config.yaml
model: "image VQ-VAE"
horizontal_flip: false
encoder_norm: "layernorm"
encoder_kernel_size: 3
decoder_widths: [64, 64, 128, 256]
eps: 1e-08
max_precond_dim: 1024
gradient_centralization: true
lr_schedule: "cosine"
warmup_steps: 1260
Rows from block 1 of the decoder, named by matrix and row number. Rows with one number belong to one channel. Each number is 128 + 32 x the weight over the matrix's rms, rounded and kept within 0 to 255. All counts start at 0. Numbers have three digits each.
# convs0: first 3x3 conv (decoder.mid.1.convs.0.weight, 256x256x3x3), inputs 70-76, a 3x3 kernel for each
# convs1: second 3x3 conv (decoder.mid.1.convs.1.weight, 256x256x3x3, transposed), outputs 70-76, a 3x3 kernel for each
convs0.102:147159084096082147191183181108157094095120117170176128120159156116100117112110122115110102109057137179109064112145120132161135121152149142068156155092145115155116111137057140129150093144082
convs1.102:078114130070149103110119145098171114146156144076143117139156105080067124143133048104109147081202129085113096118124121158113157138065173108106133145108113110039109090100146141121129105117092
convs0.103:121111123151120188099074086092096159167152083131077146118129135122147079119098118156131092091145168177184126127140158110176133133147145121152154111135144081132124155111086075145152161157171
convs1.103:081161100104137127146107103174141074120149080145109121102091114092089122109193170083119135136162167156104157145080130131114163093115091137160116150128120109145152117139112129064135112146145
convs0.104:065124100066116099144126077177122135124110149139107088137170153110130068089117126220112144131160129122119123108126117138153122177178047135103133119087166138135115153120115088066151162234101
convs1.104:180209112104094161098124112154079073102136163142135154116120141077144114145111159143183157119124114077150149101107124051196152078122126060161124157164145121112062143064104091133150174120078
convs0.105:112101179157128083141163154165115126141189165097151103108147188154127130144103141156134090145094135104098151112102148154064138090084179133147112138126165135121132110089067111153165179089137
convs1.105:099115160129089133114099089137154207117096116124105149115079110122129049142144083119161135089155136176089177139177129101079098148085158148131127124103156126171111140117122087041075123115115
convs0.106:148044089156146179146185127182144153175112134183141098133158125121152115144181103140164152097120128133126173136149144076148162114169138105118131138110138132135149157097093138126140129114101
convs1.106:163122149129144138155160093194123151117164130097128116144100084128084048069062109119135110095133130118133148107104104103108130096140105082212110156191127136121130091140115172128208159134135
convs0.107:101081126087074107105159073126103171146096085130091043129183134103077118129112126132161121154156115223136144120119104162220200118136117123090113145090173123131122127078080155157119139155065
convs1.107:132163123172162127126132045161138090139223134149152092138152109123151088157086160097157120055068109078131168111107179085125193122114137148134120156206092194205056154118096188089105173133116
convs0.108:198112113138051146107132153111112174131149180212109095139135093149119130096121128117113133140127138147142137110105109163096142123130115085103153105115145137142104148161122092157098196124124
convs1.108:101138116145182089116155148107123122034115095101145109148128121061091133182070108148151131131143145067116125134121206106149165158120108144147130077048080146189160131099092087080136154148121
convs0.109:128129164182112130117172150143112104132059104128112132094169157100126124142119138173124133145165121117130115148098153132127203093166100093167162171144100139120084070163205106172127163141119
convs1.109:153118129137140102044112121183132138167133165137115121055121092105136129086133092128107152115140131123122119133149160096149184166151101153116157112115120068104134141117157162106153126082091
convs0.110:163075131135102181077146108100211140110127111122097137104161140085121127119109106233086142122162199132177168168135138102157147110106101069137101188111052184152161150135139204121130133142132
convs1.110:148114111066085019102148071136083089127116178104043127138119106091120150204122187053138141190113169193153117107142185133120092121158099174169159180087073140165085125102047117178133059202080
convs0.111:131048175108123131177146098121166113175127085164124134109101138123174171104103120121122161145038083154111113064108113134150104144111127177195094176095136142139123146075172121129125120127149
convs1.111:152125142132111127117054104113112091121168133157116099143093127116105121122082083098081153110091068066052131156113092116105120143131118137133112150188145115152128137080130116128125172128148
convs0.112:114120109053102090165176165153127091123042133125151148104094100172142128091112137091130141122125147122161119190138147111178166105139125130125138148156098111118113135125151178169140127128132
convs1.112:161165120089111191133128135083117155106177122151123109138088110113098064126116163093154103060135117134172153081126091133105117120189151181131101144145153093103085133130092087069153171093138
convs0.113:203163157145192099103132154122123134118087128107167165149099155129161132129142086115126123186093157130125172087174113181127180124122148090154117117153116125044118116194115099139116129157170
convs1.113:175099129176049118213118120141123125141195129082133169166132102086059138208130120090079141104114115181119091126155096023114073198135113101157131123126158133104148139193126140170146135080127
convs0.114:145178117097163141095131158108174086108140127094132077102120121158155153156105116164127158113122169146146138134106093191133142149117117133127202145161101153131113083059141131153157160102125
convs1.114:157086147122152163114107131117094154127136097119141107103130161157116154126146168125152133123115112145145120153182112164136082102113133115060095127119150096116181072140185126177123097123146
convs0.115:139075078030206148120142125148116112120166155164055137110090130084195085109048090098098129076159086148137136179146117076209068116110101128133121150145154116113106157114100141124140131167147
convs1.115:101203110137123094154153148179123073101118170122136219120129100142090099159075091118163134189095163113161175169107166076211146104135089109158116200095117130126178146198086145121137094160126
convs0.116:083090097178127083115067171129095133170134108087167171095114126150078160142136100121115167134107147171110144044074162096118123116130091178154100172153145109091143175071127108096097155144109
convs1.116:089064139173119047130126104124084136107129229180108169166096135132152170126081161132156133155118094093077141103078100071125099122077144122105170082104126169134129166095074083220112085064159
convs0.117:083088141035163093154092171126112136111132136120101158132138205154194129127128158127170098143097139123111102111181162135171145095118121146179148137121099137111073090106155144077166147131124
convs1.117:139148115178125118101139109116134137110125110124152054156104159104176145140200125121141133191095115176169142127115091110143090160150157199147099138059139102174131145157095135124125085078174
convs0.118:108092036105124123140139139153074090093188154130121085126114152145126132141080124130098083127096135110131128113123152127189105099073195128174187158152116101098160132151129150185120157094155
convs1.118:099102141070144144104139159113162121145073120116110111144088113122142192145138106148138150144140105075141086129126133145128126098186123107146096131113128128124114105128092129142110092081125
convs0.119:069173110134106078143153107144102170145130165139153099113144148134073140125204109128149109140129150143175155088155141155110181114138092158135122145162125105129112092182114158123092121083087
convs1.119:122107123171069138180107178130126140096088130131098095143117110186100165159143167124140105188172157100091111131168106113156164104160130100114118132102160162130106178140127164159161082115120
convs0.120:140102199153112134180172110147137128137108118121107168082141155123170176124107143109149108103106185130119145142171122110117071135150106096175157120114113140131148106201155168147100136099127
convs1.120:175083146157094153049118123110158074118079097132158095107100133104154078135125129104103166124119098155076076179108084153130130112090115157117165115146150095096190153089130124137113102138112
convs0.121:090155119104164109152157096166139105121128124140181152139121140129190133142173145061047167122136109150160143154148155116096161130113121138132091124166053115118065119125140132091173095115146
convs1.121:121173139135184159205146138102124128156114151141116096086102111097121045115109128173120098078157181102093145101169092132159137113133123144204163191113136174106179063118142131141153181138167
convs0.122:096187131093145213138130146125152138141146113150145151123060196167121141097139112151113077138063080147160123120101183138103117146113116164141117131134074079149136091115161115174075154099143
convs1.122:133129100149135059134087112156167136091078194139108151182117121084112050120115172148086094166133108125137138117167079108155141146082150148138163129150100150093163117173162153126114175136137
convs0.123:128185128132142113111184113084093122158116131116120174089095211126108143131142138149150081098128152094151105088143162120177135090147104123137142149130100141134141104144159089127104126139132
convs1.123:130133110188104125151114108112110145147167096089153143098133109155118084126119149134106127142103100146083087174129115164152149116149123146121131161114135102094111089156136149158142131161125
convs0.124:147134074130151149107111092132145148107196167119133143119162222111162113129097112156071112096107127098134136174182128135141136147153129126088145111196090139168095150125141142113153108098136
convs1.124:101108121080151096143138150161196151137051149084103090072162146175081150116118085131100101096129189131140075157187122108085097153129106156117123113134177136197119114147105137088152080156150
convs0.125:155155129162121132131160112121156096128108075162197112145145124114150163094185110120113180121082188121108092120168076147101166064107143114171114144129142113135132185175152149144108144100150
convs1.125:120110093068127117150078090145194124157140146127163125074136108137140129154086114152168089106112113133121166154143164026153151153105138130170109148131101114060090113117132154173131105144129
convs0.126:113132158121195074157109199114052125131159094137159087109121143115074137126103168107167095109085093115153169046124159117113144120161141150172155134157130149169164151098036120065166211143107
convs1.126:118150140110148138124162165128195141077088133131139173132158129059086146130112059075092066173118160121129125168098145159120186103050151134098143087173160083183129123111131099101115179133110
convs0.127:114156113131104101138212122168159091152141087118122180085156096100132119149099136159088076107129146184107119065131088118119141102147198158129089183140100142089099105113170124148056122099112
convs1.127:133106086087176103044157150203151131127032101124145148144083063154167111170058157114072098142105165211139148135074107127061159084123176140158112100112139100150143100087110139143138134183113
convs0.128:133143072138144122121112100135101134146170110101133150142137117147095109136132154145078127129059118156092152111074131088137097148073154134124145109119131115113120125107131143073123047160124
convs1.128:121130120186131155100168164069060114078103123127123116152171146187195145150101142154165166136093164108177159127133141074153179157132185093125138146202160120104163113150160107097141108116122
convs0.129:132131110108164085131136194109135085051177137118121126132137137068143139109166150181143112171112179131165123132102138168081101129169098149143145099120162116081110101193159085139157088121190
convs1.129:084127119129082067179109082093114153149140170165103091104090172131096125098156149145147137130165124101116119171109106078175128166145120165122123097107174104079089125191134126141158081131158
convs0.130:111145119178134118146159077123121058151085135124116162083101141111183142105142108132136123103150158128094082075122087163155138191135132116111086154136152033114094203111112166163123099129134
convs1.130:133138118141113058162123089103121130064128103113093146142121174127155153096098164149132098078121154189145186167162117144091130089097128108160151154087188103138088128047091099082155157159115
convs0.131:087098052140120156092136162160121110082113160107100088114164130137134116123109110194123108156100059133130117120124176159166140093103114172151120158151109104140138129109143087107085122106176
convs1.131:154186140099143156156157095112126127133124125132085050140130112121085151132053108075166141156153140127193100126155070108102121109139099080103115137168095129166123126107103145133163130107157
convs0.132:137092078153159106151177116163222128145081166136094117096110124135131113146153117089133148125155067126106144120083111126144118149093124088123141133115146088145124136058123090125192130062149
convs1.132:111114138102140098131103132153139082100191124098121113141156133139138156116143124132108123181103091113170113163172162123112123114144168136100120118143101157132161131078077079099096115162139
convs0.133:148111184142120141142166168079173080090142139173184112115109150151056165135136138094072107145070164099126170191084116136160125111090113091123179070127178140129143177120102124114168164086088
convs1.133:066078009063108074135148091090053165077117159124133134088124103092198140149068148173145171102136127071102065168103069150061135148069100084106124156101054113116099095196091063124068052123116
convs0.134:034140108083126115131146114148141139096112131086137192108098096156140079118122148154162176141177122178154118056127081136107168125112122181133112147156090154125115137165170060106135150148117
convs1.134:130178183080063122077124143137126121167183115098108120193138124152122199129112135084107147109143147076092142170105107158134116206090156095160067179154106104131125132105111087152116068143134
convs0.135:122121136138129050148163083142135105116153131140141169126124214162157167150135129126122173114096159114111114100145146155109097170106112135115120123139135144112126151156120104100128173141102
convs1.135:127144076112081169126072097126125093115143097132126142099094100131111144122125099098117111103162110048083160145155127144153110105105166172158150147116163127123126090071107091118089097077111
convs0.136:159113109131077091106136130150085110182129155159100116133106160056190168078123169131111119150138201079182153149151129181166133141087085093082140132142106150138104134106122169185118110163123
convs1.136:121143089129169102176136087135120146100119146095138149159177091181138135122149165067110101015093092125077128113117137105083169150162139109086061179085065120157133094115110148140086147142096
convs0.137:094105116191122109126146103056125110097058136153149094080160131164089183121116146144156119157108089144145134108133178086146196100169149122155123151084137052102151089045106172146139130156061
convs1.137:129142127144156030126091101147101083155133130154101137178149107133099117088093143143118127157110097124108164105109158127108137130151175092100116142178082071059143181111127139161123124147098
convs0.138:116115157166072079080188121196155153190188063128094101131125143184124122162161125120094091099141121125101169131109090196117126104095177114140107133082122117069113144088192130120138137127176
convs1.138:110138080108146087137147115162164150122099129146130093136131115172069083134146152180117115153150141155130120089180124202085105137115105134133146190188141134110074100088145164152111109130146
convs0.139:073035079130095148166196091150091156081095128145129102110161162113142117129104115130167164098102124132070175112108144153214111159120076129093098061093123161171110097083135162149106111137112
convs1.139:114118148108170119107142160215127128108097109091082201163163132103125138046135163101102126120104110059118138077123098094135147097108143093157101185146089147144078105122097137152118086166159
convs0.140:109133117093144080110134169120096109136111092116167118125190138123095088072091125143080112107138165121128093134110107119176150128101111084119124127061101135112102163161160091108131104185081
convs1.140:148124129113063124136166120132074169158163120161085137197103116142127130166035106089107120109136118087160142125180154130153146065111125097106096179125107120129116119112147118083117169116116
convs0.141:172097078171177158160152132135142138106131145150099123127110115189071104122110116129128137148176096154115098085104141187097161124133095146165153141118075146116124141101094146134141130124129
convs1.141:142123146136140107096128109160120052080229215181126155136146156214079096133138128127164175110099218108143099089119125143142128163118108093094097091087123095119123103157113162187129164109129
convs0.142:099107149093080062067108153191186144183077155144069090124174145133138107116123090147077154137127116084155152121096130149134165124134183153103098168116110127174167114206119178123087149136160
convs1.142:138140075124142086148118132176064138160078129119118095154136086135197143077115107004120154120164138113159193134096160078127134105159138102147112119151088169167129135125122109153087183050062
convs0.143:104080089133138114162064129158130168185140157093133082171139205207142109146076134149136101169144158134106109093110113160102145128126156130116177126101066127151102109116160169141162160159119
convs1.143:132141109147113101138160124123141096070135104119120109139166113130096088063109102100084158117154087112160138084132143085191096160180105176079069177078068144154108098100119147078123167092119
convs0.144:117209093084131218150043106134078142086175155194105130157152139140111140142197092136127144101132076094082132178126096170101128146124094134087085137114134137127138141106151140105129169199125
convs1.144:123094135117109080157137097130114103074065150099109171135116104097046074104137086173117171188130128175207120097106101086201185176083135123153138139130119110124137143091098116093104082139115
convs0.145:149165103111177127072140099097127187121071100083110137095077192128134152129094124091147103111104151107098146084140153123194155111151103093148235114139110105125125170172129128136095098152145
convs1.145:076075129106140107127176105136156080160111091096127140117146141112121103113132197124120133176153160183164146167164134120143102128166170051145205095079137069125126111149117150163086090153152
convs0.146:133122094177128125154117117173147102129146093132097179131147189152172178119076134164117143214148190142064108118147133110095145082099133137129191162206185192119124077114153206054152086048148
convs1.146:107109141174140136094112126132165120087093104147184117145125130149059122138098134136115128122149062155126135094173149119160167125127178090151129129120088131087119106088167092112101156114117
convs0.147:164154157193151106096176120104141109076236165115123149166170200131101095201157117125161211081091152134104141063076090098155088134188145129208128098118087091159113156136117164107062132119140
convs1.147:154155123174134153079076087128133139077092134121141171136096142184176058127053106081145112126155146178125135147110120076134125093132169095093134104155096099093117109157133108163155168120197
convs0.148:119160203119147090158111122085123145130041115081140138053092133108138110049134071116140127089144132116099117138126111123146146118181105107142123100103086106112176119133110117096173064172154
convs1.148:140127153124183063104157132109060152079138106156116119113118141098148104134127088098178109129166113112148120185085103149124098109132135134136093073148107081116145118125139107174119123125089
convs0.149:103059178090123110184135153150095096148138133121186115130145120171126132147104111170127105141073160109143145146153111114131148110131155173105124137162098090096139123167122114087107121195160
convs1.149:162118107121063156110162165171103204134171174101152169125151116089081105174109143093177099099145087097122120128152154056160151080084143124160082093137147122085108133129114035139142102123114
convs0.150:122188157158214127182111166084107091101107091177138144112120179107153118158116139119132144144133149133129094120141130100108097113129164119106150071155104122151102190170113142166116100140132
convs1.150:112066107137152137072089174156074089132128111133127164091161126124160125097099157125140148097121133097119120106160120102128163153096139124166206134143164061131130119077086112122141102171143
convs0.151:177098143148098124106137125119089112117071139169102119167102160170159131130097150136104175139181112167143101142135145133183153070100084108141133110114148134126083106199117096111105121109143
convs1.151:151106130129090145111129160139168049134130137119169117161150116056153122061122168107104110080144131126139090182149126118102087109188139111094126114117167132143138127162153095134171172129113
convs0.152:081090154114116154086150121137089158113148144115137125145085111138123114081095127129138157191133120149133168056132124177161153164163151145140098111128078146095130160146087111132097133137151
convs1.152:155080162079127120169121184088201100094145123093103150112137097136210150071156162092135119147132177109103181146138152133138101165160203105102105124108151133144138105107093156175146107071194
convs0.153:180135083154153161155166171124116105159101128148106145109165112134105141170085109079157135086150112124138133082161126173150171117194134113133120119154140127134126089145120142113103105074123
convs1.153:118120126081126118167142109115114127131133201155133120096145108144178149119153068129164179166193193134118097153123202149057145124059162158117128130093110136131088107088131164169100112118145
convs0.154:112161104137087082148133113063119130127128120103126119126124149085119163146143121094169143083112140124125120113165152156143094061128150148155096113123127117154154152105158127130100087136119
convs1.154:115130132143134105110155093112124138125106169166168130164104119103129116122133107144193186142144180176108157126072199123139124092091122159110140169115112074172096140096137115104104101123097
convs0.155:132095118090187098135169123180133099139078113127180156111105157145167129091116110152114142141175129119112066139137104125127186138106105137121141135122180118115151087095104084135106100110123
convs1.155:133130125133139128113096113179136093116119124121124107130157097141156135156102140145093141106075115119175141148149112124132143142117116110072111071076166096115118132166120141079156103099158
convs0.156:137155115137117110147103113148147113134155229117146119079138118167175138114133128175088177162155206160172108076106149094098087133121147115070129098088142118150169084134127126136127145133100
convs1.156:099130135109095150147110113161121131096174158108098139094151112152201149151179175063138136085124154125081119111096131114114165134167077121117114113133194151147123117157094117143128090177091
convs0.157:140106095113103105131193164084141164129145145168186153096124074106063114117158141138145115144122135161135064168077174088104156076141107145151101126082123051140125108159161110149092084162185
convs1.157:140084089091155124125131102132091091103103113085108208163105113121130122181074140154123107144136108072110134157150187084119159133135127157139165119153161082094129090092125057110169079109156
convs0.158:106079046173170089122124177174157077077159118121109147107105189076142163095085135132115181141146135133147145094143194154145135141136130166127140161128130029089063093117145122131151105153133
convs1.158:072156163088120118092124127090146144107088144176114123118132146130118165110089143120095146127150112134161104150173147107075152115138165081098128058143067122111029102098116160138083075180115
convs0.159:105099121129155185119122139119138081160057146165157139097193127079118133082117190100156096164124120103151126153144091139102163123101140164093116116070095102110125114122097152120141108073107
convs1.159:042082115120129128103100122095080133110148118120149127118125172100186200150137117147130158136132124152153132155110128117132099146075098111131071062129157125070111123136105120117093138160095
convs0.160:136129127099074113138131167120214142165167079131158157116151077159072129122159078164122084189142085132094061149097130101122116130103116136148126183125087104115147127110134080146092147113156
convs1.160:176136136144178098141149167154084133168100095096114137172083118129156069087129093136161104089105077129168057110126126168169141137141169162159155175214153176135148105126105149088171141113156
convs0.161:135129163141170102144177101098108158158119127126152111159151119174112140074215133122117113121099171138137110136123134106131186067090125124083161116096156114119142140089161113125166096114106
convs1.161:117107120115099120102136146125119140141101149093121198125093139114144145155160179132135156128174134146127133153119118102114116118142094134075125119156099137100118186148159108124122106152058
convs0.162:133084093132149129156157123124065011133151153096076181125130064072102153070060128143113119111161160103157122049012142101149192124188172153151093167103091106153079088162115112103190168101186
convs1.162:087094094119186089129114118118139111155127089160120118186212155130164175120127090167136141205202078076085117200078114160072190144144198102103126176148116103091144095169135125219132114143068
convs0.163:161140086106121157240136138182154075167144148121153146153134166108159102142109116153098112180105137128149160106150123138161156159115154163168170106131178148124163116140147139107114157085121
convs1.163:136121109096133120135103122135081053101107125158096090153136157167099150111138086158149138127141101152191174159150100141100151093121144072111111163140136131137092097115105111130132098159097
convs0.164:141123105185115149139148113107101074172120129143077129134063164108065124164118125127148094189123126157075131081163151161164208078120127085119102112166147099063129163086129114058159185099143
convs1.164:091061122144128144194115129139145085106157142132120125146128098159171166166136099180170100141113114115106133125140175112103058131226109157097073150142161133179159153108101149161147105128091
convs0.165:067147147187064062124084114142098106087106132149145086157067113118155089082125153107147144132104156153111142110096170123144142161055156144155175114184152137149117096135124062129107130119118
convs1.165:093072143154125101121105157119141130074116139114101130150166184173236168231142139045134121129162142140143066135103128169087133129164097115095079110079102108133124095182111176198163145125088
convs0.166:150108046168056132144139124125136122146165097097078172092145131117116127054116130131104112175156121157137108122097143149139198147123109088119157143119140163181091089114147138095149168163152
convs1.166:074122173119183122114118073100155122127145120148102085168104122156167115132150102109150152116101119209114148104151153096057184214127098183105092083097084070114106156161154102167102142137107
convs0.167:106030090081075126115092102164129095153127141165145154128134132104121108152131136052102129111165128171157126131119148136214207091110136125140098116143119097095081127179129124119147138149170
convs1.167:117115142146128174148165138077133168135161136150130158136154145153211138178116195192150028148180153121133172107113139095092119129155136084123088152163085158098101107093095072191080145112091
convs0.168:150113127212106049131134107134127100100058115189112166127125123145167112123107097216125134161127141092099116119145102074102096080141166146158156140147146092139121148144109114090129108095148
convs1.168:123133069125103077091124058151152170118147164151130146123150105200092154151110105136112127163115043089140102115101153125098087130135109122103163075184181097125136100159107099196127113143215
convs0.169:229104093081110195145151169098116090078132151172117138107093101132141131110168102120111092108098134095087203088109161073177158112145116145102116100153104113087109131091110093166122114090139
convs1.169:096124187114043172117136117118122128091131163144171189148090108116222158144239142104111114118065091126141102149090123127122085142088082128170204108152172178118155142130123110155216157149185
convs0.170:121115082137088089130124162129113079134128102165116115127151154152116130170084141185066142149106113111138115072116117146139142080162117148114153129108162118083169134105163084120186147104103
convs1.170:088158109124137121122169103137115105075111173127157114130142048215124119077138100121115097099150120113098101173155161171169120155125147152157116112060104132193120169140123103178135075091107
convs0.171:164109147115112119163088168137130125156120148114099146109126132130168167135133202117131201143188158161175207105159132144202159185144144125091137127133108123103107107145136099139114161127138
convs1.171:096132064125148079104111152154113139120143115116186118086144088126101126133161140130112186125106110104093105143066117071142089130112116096156125136154103128110139137152163138131145154116136
convs0.172:163090094164090095169143117123123150137104121147087185131140146101097149120097140134148153130121125116122093143091065127138164148162120121121101146159123121123139091159120136099130100131117
convs1.172:109068142108113127112139086125144150109167103129128123122151132176154145139151099123145096137122120106119123165150165098145157120136120116163122148094119139140132178182172148160158109140130
convs0.173:080114074069091089137086086112043102105125147115128121115100116109138081112119148148118160100140151193116171049051141142087131104144128118133111110072087092123130153142163137096137122138172
convs1.173:103111052135117112105096098046129169111169175132096130108126145134214149174132103086140095130121136138104098103119142112098142135134093158083155144128180059125102142093114151179123108174137
convs0.174:131135116122137058176093151103108087092149109134074139092121146095144104124115157138119099098142114122140106130129130149185158127098145113113166144131110112097148142099148126084128170174116
convs1.174:180109122087098127125155116111166114163115099129141086145085136140115165130136125106142151124105143134104142087104099083166159157170122161100154161137125153173112123130135137161112135115113
convs0.175:174156116142113156113127140067106085115184098102111131116087156140160116146132106160074074095140057124105175000109160164179125141120130152098141156118082094126148131081090116071216147125082
convs1.175:104101110089130101169143079110130096114104127121086114115104095146132145115150140111200101122144143119131080153164138117100138143218139114117129139118110124140069093092134144196085074125093
convs0.176:132166085126109179131096146158101118114144179164146140105153113149158178070095095080137091107128144135126169124077091194156144074127124107108119149123135114128139091096159121119125080142086
convs1.176:124132166111179130150149102084066111138143213102144132141169133071093109114128157162098095133065178121190114136069114145112095191092164102105207107124139121149159114103109124175132149094104
convs0.177:140158142143109099137148115177136086094155157101085118098100134124083127085153119086148116101095099160168119084072138110048124169137229132198145087060133112127129112135162142154165112101125
convs1.177:146160158220120151124109145097058071153220165128143100109115113123141049095156200143154142079095092102145106053117134124178162088096192102161203192207194149151212150178091180122154220134130
convs0.178:106180095147105156138148064140143089185137150102174160181171087189114141133122106156135148079131152175104159152101188079119161098124119138133086178154155059124144099140109122102072105052091
convs1.178:138185081194111132173078162091053126127156127173130106099119152166129133186167142137154090115102104162098142075094172189154151086141097152126082163182151163111151126130158188133117126144151
convs0.179:200078140107066142096030117146144097130145118177151100151156120159130175118107090118096093154154156051148116149118039108132178100093157132105172105156110116076057135175106109076172144105118
convs1.179:088115137149096115164142122070103134132113116046087125134125149090132149107118153119136145134077110162166160107138073149189184202120111113126068153191113068156102079137154097136116140093081
convs0.180:131116108087068150088148145092178147185142051117158174095095117116215123092090056157127166149138151086075143095117162105143154169120170128108127124068107110101158078158220126122161163091186
convs1.180:120150117109133123112110165086097139175170107182146166120170115108118106142117135157093209169074086158148099105118107154146118129159201106087101228156176186177197101163133098126122151039104
convs0.181:196122139111122105075138165134104135144155122143147122126117150110086136080107097100115140132084117132132163153138097141115089119107136116113130135165068155155144117187144121115134120081152
convs1.181:114143143151130167130112172189112137138164152123159106132134169115128159135132164117117151172143150162117159091084082159130100129185122101126099159197159122196101157167123129137142127142093
convs0.182:102098170041150088168086091146132102076090163131179138107143152115168136134124125130137135148203135113136157132110093143120113155140108161067074127091107118116110161156092130112140206085094
convs1.182:071170152152153136131124152180181147193101149165166095180135145144190153070093137088093119169109128141163125177134106150162074121122177147088122082125118141102137165110134131107154128164127
convs0.183:130151119125097187147138128192097069147177125130135147152146131155121167112084090194147119138096091128137177112144161176061134107169150089166121149146085109128117112120148108166142100093099
convs1.183:099116165097180119171063150156181192098154170107159142081107189136180117028152086165111169150166034116167088129062085138177086135069114164155200087097113139149147149126125116153053116134110
convs0.184:074107127126078081128101121110096104124116049167133127154087141174131151166122117134113099141073117119141130097106149133133149120169131154102091154126105131134127077144138113133171120150141
convs1.184:184202145153235161129129119086099133203135136109125151129150066177110064100108138108160109201138151185106152107138160138093120136154166123141154141049114159105110120136142189100107148062165
convs0.185:124178065123115126065113135145113091152137101132096170130093102071113190127088124153095141100080125130115108161127151089091164094107141124094172126142089108127129137146139187144144156117087
convs1.185:129167144154107147166146158184150128119128098128149142156129111095137169208176216158173138093139133167114131141159113177141171166139148075127158139129121149169123170110095185135158154149127
convs0.186:116066121079060133107125110122096070123136163118166131116058110136140142172148133070116139113158154152157072157036097145172122128112098072115136080090115112068095079105136114092133102162109
convs1.186:124108155150180139134196122163134118112072140178110122179065108105110114172166132153098099127133139110177172119166094131159092162154148118109135170132141110173132102144117146128143093128166
convs0.187:115157180178117092137128171137064123184127092172149194070146109129107102172137110148159137078149111144227109147152177151122140101111077094124063179035134126124129070082139104110128104123151
convs1.187:109168134103135159105139155138096118170112151147159146131181153163188215129098161084181106121167139108078134108155145147215170113142100140155075165168094107101096136098157159127089123119069
convs0.188:107164138087159115153102116147153052197139149150157167125168166113133116093113129087121146090092166143119149089101160130099113130114179150141120150109145103151132127136100112088076119133086
convs1.188:107190142157101139168077147106090152100102104149149145146103143129133138168074083086144170074161110134080115119091173106107075113190084183148132123099126146078110145119102136188153149141145
convs0.189:153134085203085118110136142088060114150166106105139084089191143080159122106137106129093155083153113144148050121055131135158122139114089107106128152089091119096109113111108105117145079083077
convs1.189:148099121158160117137102168079150152155081084180143157124141139130083158122146153118047148084138121118139123096175106180115123117145070127077102104141165107151133115157132111098108127162146
convs0.190:119135156140135066161144091151113216095110095110170146108056104136139084098151142106140086114110143157112172082161089149149138114123153123158116163053135127121121071123091080131124129177134
convs1.190:178175103134167137061170124128134197138172194200097121111143173140139121164223083079114103105114102173133115149106171143097054147123131166159098132127078117094198110087114132121137120100119
convs0.191:077130144145103135138103161014149159194142096139160147141123170097120126097161093186121153147102115089150120100178118230099110089155096177178074135097148108139136148157255065145103092158092
convs1.191:119172158120116118151150119081076143149142098123106083150116134143119126156221079136111097136183157099124171128085146136144083125131106116157093129095127133129133140142083121152147151115121
convs0.192:086147156129042122156143165120149128096186084083105117112141067149161113172103167151155078158139138105179157077159156152125167131138129126152134144144091114107083123136161129074123147113111
convs1.192:168131127116148140113142129116133143131061095196125127114087117164149102159157150098107169118125139136114115088125132135095149120153129167113121141147095103137129110156157105124093144144130
convs0.193:130149097159182075152085211151160125147159125090103151123154052172116123147153119115104134155164100131127155129071091131127142123146152123092180119098175157178078116049179121165101132167143
convs1.193:119123158154085068121067178150132057115053194037166183201159119147114162187163056139087217130192068119137137160062042033105120152104165130198157105181170116128245131162178168100154147145211
convs0.194:089075134115146170124077132108120124102119094095100097190132141134188153117124136092040119089128122126090145096128124089126144135130172087111152119141121142160067117164118152137149115169147
convs1.194:167184130135166143096123158182136093193104083154139142129100199133085139171152124151103133104141129133128146079149128129161100135127184149122144185157162119134152072066112122164112135196151
convs0.195:121113094068134102093140115175127153181103082173111087127148170097143158178105094123144140118145202154173096129102087143139163134130079127119144128154144081121132094204147046149094151167152
convs1.195:130156200154125181093060116123121128120169076127129083143126128086105169164107146103102118090150162116093152147150111107094125115099190129098120112151084086177133137183144110160130119102155
convs0.196:119239140109155160134170125118106124177152131100167131106116144104115096081171104102064128083168078102103130148172184151105137075165148091076176148124111164143091051138142113115110158059114
convs1.196:129155181144101161119138123092171101128109101054178142118093149105164186136184138142192057129052206107141143136144198179153107150107105177114141150066127153073113123119102125173150143154159
convs0.197:136105119072215126112097133158157137106115131094089168138157098168151210155100107130118183152105089099078135105085126118201132140108126126140129168091125130138099167119121159142104141124138
convs1.197:128116059120154143073147142143106170133109150117131123126155110157113142158113161110174093086080101083164145108126099134157164157106105136052200162152119139044196089128159135122106122118141
convs0.198:093107138088111147072145085152141122186160118159113137090127108123191116148134164066070105057163146131109135116183104172155162132147116083164092150133139094135180117087030133102137110155127
convs1.198:151143070089132165130144166087128182062175123142061145180119155129140118073126146123175071110104107107162182078178164184099155078106170131122131101097081121122213129120093135160175187105109
convs0.199:158129070110123073103141082125117074107091096193168161104128105083093138119126131119144113217193121126158129026135106155197177164091140128123127094117094196188123128072120117141146158158123
convs1.199:176111111162149133115087134143131132166119170145184130092133139119171170100099145171073088141119120155151091157155124085117141084068107174137207125119101077142112109077032116108189152196168
convs0.200:140166067106112138092144158116129038129079068138151134083110149133136146165116114111100157147168135115071142158041120100146118140136107128114124138110123084157138107140139129107165096141155
convs1.200:169082134066131115135146125165121140132134155161130098134134162138199156085134125074097114083188113095126090165173129134102128181132088127118096119081081147096153158139124093171125195155133